A small class-conditioned image diffusion model, trained from scratch.
Model: 1.73M parameters, 32-pixel images.
Rows from block 5 of a small class-conditioned image diffusion model, named by matrix and row number. Rows with one number belong to one channel. Each number is 500 + 50 x the weight over its row's rms, rounded and kept within 0 to 999. All counts start at 0. Numbers have three digits each. After the name is the row's rms in percent of the matrix's.
After each channel's rows are labels from the 100 images, of 14848 (inputs lightly noised), where the channel reaches its highest value: "patch colour" is the nearest of a few named colours to the mean colour under the peak. Only what is clearly more common there than usual is listed. The data: small renderings of single solids in any pose. In brackets: how many of the 100.
# convs0: first 3x3 conv (model.mid.1.convs.0.weight, 128x128x3x3, each kernel summed), inputs 0-127
# convs1: second 3x3 conv (model.mid.1.convs.1.weight, 128x128x3x3, transposed, each kernel summed), outputs 0-127

convs0.33 099:523528466491489523446755569522482435540547476521456476571480541438455492433447554560493512500478477545555611509542449605475480534463510487446523464471464580478584554481561566508514492467484488458451518506444413500517567451479527458483541557480487525403478506460510456576439489444449456448529509433497509409440554507445495387552501471456611522499472470482468452477517542492429487503497
convs1.33 120:495467462457491541514498501416531536427563493430512578526453489488525542515490377545548525556514486442444500510540550423521579530563481429499466507459518579493543480483537408439494531466567571536513471531479507400539507537492575516453459539451448397536476534580464462553522578475534490531455558513501439428564409545420497675495580506495430468574475491519543506441435495390574539520463
patch colour: black (74)

convs0.60 098:536478529464498439502706486496531339548471531491457444463464516439513530454526547529505461469471477426484386446443424464514486452462493493444454434482420441596482485493447488485500558501536458532520505493401522584359561469519441497491483462522563459482544460489574501503483515489434406475553488479429472523505489455522494577499479425548481565418483514467505612459501472506517431481473
convs1.60 103:491458491505528508538363485526487605441479446483518568486532469445543450558456475437490512523547552475556541590530548558480495465556523467532546541476604553467575492573535640532540441534536507534565510503524536500559480583512494488544591494519518636617467512529554535499492506584513552541475614529541549527419522475455531475522584509588580443515521450502526444542585533521512553570490
patch colour: black (73)

convs0.35 096:432454434465495507425485558509547483452476528481530522500569578483522556493597513546476495455561472583579423469517512606538556540507490403551554477483472549521543497501476460314453438475556584381512505514424527466485530496438442510463483522462513505524498416440467416579478523470476525500489491498468499512478379334509451465473543438442566475516477518471423484479450560465497464535498
convs1.35 084:533524464497508443497568466484443531572517450460450485532472487535503555436458530532519495515534492511479581621589561522542585508575587553552550472519535616608501514520451524594515583515476567534474498422512425635584402457506550507368552431489414478466509518529511556439531474481505551452442571497578557472530538544464509493440541500509564541485520523506593494495517455494481537426460
patch colour: black (61)

convs0.100 111:457461541448562446530687463568510431497500579506434452420493537475471501477524590497389457444508489489582415534458466536465549495542496533488451554465507378515499515489486480445459493488545499566563498508415507486465520490478513584539497499612592491418579504522601465490573575476522531526552500516366523573474461375483525499526463525518453464525501577484493514523498525585520498500492
convs1.100 080:518484467528450482501539530573405459455588465541504521515598432465596516509515526480511498521458586507515642578557485541516493524515565442574594533509585625514488552481465617516526447488533522423420470390528474557510443504504543446395528444448506550518485526539501521459492441586455538467490479500601487469521486587471523457474552535489546519478552465394553595501500536542487549473462
patch colour: black (66)

convs0.12 106:529511439550522489501534497492448483550477468452503485510502507475480563510493477522546539536452581464416524585510466497484567514537561503536510482526487511601428478563541560471488549455477574503476499458466539580487556476492490431485548451418477498426569465520430594603441479455469430496365435374429469378482448523562374482499631431485456428502438498558479464425526424485523485516499
convs1.12 065:474472551474515436470564494506482419466538482569455502474641457517561473492515469346415466463495448549594514392413501426492428476474447478482502531545521533477517497554423485531579474462494429511502513448571506464587452497527532475496470505553553609573444536507567502457538480532476587537523516550578514627534572499489541527466486547567563511470572539429527596509465503594487496465516
patch colour: white (26)

convs0.43 077:493485438518496516429558597496508430403507489382451452544512469478473502443547479469420458447493592520520611485458524598480425503553549539503487523477493573482582531568506539463528522495501502402450510443483562490516535495480426415434539500525517535483528399428426441546406534485457459413534532527503550522498523475514500453528487517407579546497455486444329462487412587507480519506532
convs1.43 079:545506492495501493513555469492565551509512492402498508548483612457540535496461457566531522477478528499439519617617523469506586504513507453506487503548528607478594512523501484455405506483533530502524505518558412499492515536547511507481460537490515566513532530551505533491506568443484534475425566423473440372464543504515384582523543454526438415487502464573685480487496490397451550497393
patch colour: black (68)

convs0.97 116:445505529413524504565794453611480445575578551498436412502446492453419511482434578487480479488480534523549502554510502547473499463528564562498498519464511500466587541547540525464535550508539454559550510487455538547433507444501541498533484520533587540406556471475560469470519547477519489524527499521452544509464502412456562482506457578514492443535537480464487544511484554466449523472508
convs1.97 068:605494477533434529491546571563423472429564522542519542567620467449590498514474494600519521545453557505514624532518438448513516606515476384483542469563510635499473523464495549421445418500497527449415448364530464463464539461454498484440440487532466487507548538532478467520444465508457526480469465463520381463510515564543458565536498488469487526512480506520511621469483491453557530520513
patch colour: black (79)

convs0.9 084:518516478526579507536824499505456518516491487478507448492442419444521545469504449499525527535439490466439450533404501451480481471500463448544450522409476465513396465518482546399503501515479562512484439497494532590516502495518500517507494520489535502553558544579502565521611472494474492563517467486484531504514512511509429545507568446479551437530394510507503547479491447523557566495496
convs1.9 116:557469509544463477486412500495542409455475554619481421448625476490501480479548524494477498555448494495538435495494387507449497528516517503456495381576484539555554473541448468569523519572510528508560539451492514538501477415489575506520498388423551526447549505452577560517391469507488576470542481522533513479578587492535524463533477558547381567420576523493576499535516495568439411445494
patch colour: black (64)

convs0.70 086:427483573562460556448363406494494516483446491420518384457428451494400400472535457494547515470443495415506381546467418498516466533529497524427482559507494486452490528505486416537468503498471438486496528623527436473475489528613442550573508570559583556571585485558521479508448450486519533515499497568555479526453528412519495545498422565545488525492471475577487528532451441528495477548486
convs1.70 081:502561476472525487476546596559378508611518471553431526494391426478529498455532655603446485556513420478489587527525504556502491548494516525476536373451460542597468550466458600448530501467446540481561470449465498512541433514466493553452565407501483454538467506456488469463430459455548523412545574565535503558534577541497550503400501512483535569498463542509432498522514482514504533516526
patch colour: black (87)

convs0.57 088:436486442526448520487323473431500546414470440591478516559453522491537421511510458507500477487529500544445508520467502454491500474511511434446408490421463601490532490559478461463384516484493419469521489560568498469510482462527549528525484429509505466425519541459489558536565533448552539464458543499447476420531460577584480507531510536478359429525492502499551394427370459510493570471423
convs1.57 147:616507534518571494510496491566527475569466510515483509509458548599460541445565520512480506510523478494527524497482499505494507562498543620512556532589493497602537537506466614499486481509480491508589540522575518426513540496454414500476551551542513567592513389428515536488477495525435526528515547521550664627468540464539489444464473495544584584467440524526450500480542432547589449459619
patch colour: black (69)

convs0.92 134:514508476641531481452443493524473479485450481486544527497490399483553522486586533521532502594565547478427511491568534484539528472432512551585518492476491519558434463441505629454444453482512445500476482485583576562439561577646549559477473568493482529529429550575444500582469509506512507488500498489457419512467537457472456537485529396673490551513601552479503540469515498520524559491483
convs1.92 055:575547454489451492511591415432435482538509491533485536526540484517444514464484479562469494406451410451440532450421443500492470441528473439438475481591625522525546450545410390545616535527440486568464553516541485576487489537511509477557527503480579545425558488460566533480487479411512486533431450519410486484543517566453528506585398557496479468499508530575478573536428490576513497487588
patch colour: white (26)

convs0.13 102:554545430547533443462472490436435433582467439460471516523441503491502579503534493514557541564493587512461585610558471564563566485526588575553546458500450523604500538514487523491469540451500483449435509421388452502509493443437489353387496385489518480443512472488569543562452518471412447486440480408467497420527476560464426485461525451484519479468465454522475456458533471528478489456520
convs1.13 096:384455533503455560425549499514539435471567488542554386430599452472524428569601532525475508536413478529463457409451562536510455418485485492496415526553482560422478488487445466476557475452502509362491547432506583530548519535518610476465503519470517535513510494509449402507583466532532450498554459430580483496543474554511530478498457501504577453507517556438496560530402515418467504549441
patch colour: white (31)

convs0.2 094:483471462477483493437532537536414472535452445523484466472440522462481434525490433526512512488499602464443614593416522498473495453550595550502447570522471482543472545556494563580514535542493532487463524459482559583522488473508559426483621449514463543483462500511518564571465421445448397450482376491529535443464520568510451598523614438520495449444466394531445447470544393495482465502474
convs1.2 071:554519497475587470512611499486525447542537559453466431530586488524525501461514547421472493487402462631496407405495439472459488548497450449469458400566493483508557543571602512450518501501555516572562473511571531450556533447533508498516362472500560480525575490417534506515514505529493632539491556438497510534573612514479480506527507524623480480532564539518488531510451528475526470484590
patch colour: white (32)

convs0.11 101:501517493531477463439611559497434478531442470470513498536530520473474550555548463519570540575491589463441601583478453529460550509547577497515537495471503457523448464498507578500519544461520534558483486518530593604450547496478558440503512461463401481433500498525476531598380452420467409459415442440491444421468489552508407526482657407479506470478452418511475468430479433499501489483483
convs1.11 063:496471459449609466494537474480492437452529484452421510492608489479578470470498494442406432407470436589440500402555440411432462559474460443420430520542572592496572585479481516421496465469550504469519496435617452445571470431511526497544487460471607556506459512472552452466531485532501543472507502500544548591523575486507536564507434555573473451515567540497522587481471528555494509467520
patch colour: white (32)

convs0.69 095:455524502528433519490326478494545563554462464476535549491542535516530461532547503444606585499561494544423497486529502513499518529506539498511551554546504661404546579461480530549555530481521554503540482563622431468502431492508518447533493493495519555442402446468431447512401442421425520480471539533560445422476457457493443526499522439456450504441495458481471473470475530369522519443474
convs1.69 097:579475471473547486474567502496470502567564528544406507507460510505546499389514485554451462479536385582515558466563463515469447533536544517440450389453473588619512576460491480488419469458510455574462522498466478540604481484474543561513526452497499448520528505477539504455552538507551505472513602537513600572638526581526565532448462550478513508555475593566512584496502498577500539420570
patch colour: black (76)

convs0.82 093:468495473480503481533474532435499476448626517486446443409470506492497498462469413507482495544498507466517626526613543529478486518526493538575592499464404458508540479390510530504422431473424496380460423440524448469516423479472525455467457478396466525496412510422442496412461473547515513432547520489524460482521492439435482466476527438563501536499651485430547494476460486378468548474491
convs1.82 111:539543470477527453479584429422437524544455418495488503599433472523429555512498530524576583519517551499490516547451493525540500488502478508469487439547549501601492480553559470467513547454485477590492587577501435548495541583617437495533511598599523493469576543577529557522436583482471500485541484572443477342520552559551494475541482554493600589466471507577465505539492448487529434522506
patch colour: black (64)

convs0.107 095:402481426473504494558523478551542508491647577485508445514480524398512463527525581457472476483505517576509421571555490567520522477496531393415482541458521497437478528534467424435491549486572439536573508524436516518459494410534507585527580545558617530462482530543508474516531553538495538498560504538489441505523461464451522429459500617504454373555486535531410497498465527489457403442419
convs1.107 079:516500498517478482498610512570475411503529496546465418459512495500518416445515580542524481516442525582497579523505447517521455504571554507538506447462394678557449563514475525562443491453529504448435476436514458549499465437523520494454397479562494454496533509549483515451523525580446521477547493492590523575594507559466501464468517499448543625447476523496522642531457587570559528470544
patch colour: black (80)

convs0.115 096:517552568602496487523469508502510418498444450503564555493554457578564594559524592440527523538540555526545458420478557586541527477467525551587533560590569450548484436497514468609529510483548529511457524571555457546419465485521434466515378496460488499492523418518531508511432489367474481477521442484446470483456484446511440470525428461479515618392478518429481502511498561584483459488559
convs1.115 111:486425461488510515506545424476501623493555525466529554532372439466493431489398501549526516556585451551501541564530507465471450513556515477465470459440573509512526529494545521498444466477477494578496493462466508502640489573487558508492564459523481536600498566584509436514571540618555522534462616585623530538578454578481581535523526542460521490591513490499560524457525506509557558486499
patch colour: white (30)

convs0.15 092:530489457577507451474454476390444463555439436480479467504457460464468539505510457494578555573485576466450587627549473544544573506549584538545561435487456569589468508512497537499490535438484506513497521434468491566483517448452453393411513400457467455438471461462523570567386469482396487478373472426472471404486463545508409501467542451524498486500447464546458477465525452525517526473529
convs1.15 076:437442570481459518428562507535483405473572501571514400454628439444547424540557532508446467559429500524483463371468523496490434468461466473459423508560506542408491501464401463459512480463498494385463513373532542504529478499523610503482499470495533562512492515501474411480562457545528476492566451451604500492579519556559537499467468521489551500467549549422536601530436497463463492510454
patch colour: white (26)

convs0.34 104:481464502574465499458553523473497460464557487508482440551472571426480498417473491513469537526542408508372492526474406499407441342499438403452500471461437571534464506521508477438480415428468479534566571597513534545563582583473523507487514495409520521486404463435489495489437397544396488463515567541590481557534525472523424500525586553504485480507474470477488497498474478527434530472444
convs1.34 098:562524466499475479528548460485383543539522472534516528538438427521444549517396398542550544524542536448550519514516507429562546524518547541493497525535626550585490462519427492535484559483487547571461568448629426548443526415533532492498508579559452510481547554544506563505531588413502461500536454508517630467497505561552523458515445512474559549421463470552504520490568410516536469380525
patch colour: white (26)

convs0.103 088:486460442488471492396468507462490544477479403522473511453365501516555446445457480508572496488437491468376558490555547520478418446434432489477445478388461428556545508538497478579440489550541503450452604586443451471571515527447511409480548452521510471561469379429544531510462445548486469440481548526566481478579460618415537498468460522540453443504437428492536468521467482477506474474503
convs1.103 141:502494544507535538509524492583458525550492512584596431545510410457486470578484527462549569593478576577524397472432483585510431497490516478498450517486517442414516497549549514475467514487460459485482529522516575514432597467556506511607437545587505590530605463506466515560525549582535497572581443450538596467517543561573468457591475526435511523488494488450452475601534559520506470528592
patch colour: white (25)

convs0.93 089:467496362575587507520579563562463485539504475472390508533481460488507508411461514454477485469453524529412490543470529468485479460444459384481508500495482625533464567545542557462501455482535486450492437453474542509586543390543522507491531472523499577485537460585432510500511535622414457510542512530601535531488558479465464448505599458553515502517463527486349545498561531532460508410523
convs1.93 096:572427514485437482500565475447610549523478512426496483502484668444445469436500491605560492511520451480539458507514494483506504494491509528474450348508520516514526403451488427520487559574566557585522514501505448531520478542490528534493475544573390422480533553455502451508463508473555508476409555521389432391528434492524501563505502459479467507528511497543638429482466475419499454510459
patch colour: black (58)

convs0.121 083:541411409468607484530613441504489502564523416439460532435463408466481519488509481445488501410398497411490502532554451476472480480461543300429541536492444575474553514534578516452470522535523501582508488530530457528479564395466501518539416512485466506470544518548533513533552499436473449433589481522522544462527454462523530467492567524527459448477498545453624549561462491473489528455478
convs1.121 082:432491470482397534499501512424528379342534546490473470461488503625484445461507533541503505445548380450453483440418474408494531495493406515507478475575506526630446462529469480516550456414529551484554573522474519445544506598442585518382522533511547519502536533546533521504499513452452483510525564509437503555549474495409529462498536498517539553531499491548466582451492454457586461547482
patch colour: black (78)

convs0.32 101:543527494537505527464748534552495335525515457462488431537492554457485522494522550507533510478515493476525561449533382519426481466489519540449473492459353574537541499521512580423517530494630491450472536482425511501539560428496444490507454503542474464508534509494535548607502559421498466468550526466413533505504467521485475518485519511540555520463432520458518481488426552482452460476526
convs1.32 120:495466453497464518511387498469494631463502507463514648473438488486510490536427402532492528505540456372451572575528588476500535547560482435486541514537567484465603483448503454567465433524479517501529445509495505439510485568448515527517514483495438480539436546479509426496472509448532565570372589528442391477515433480443504585546489405508499486524486486519531472410465467481599535531453
patch colour: black (66)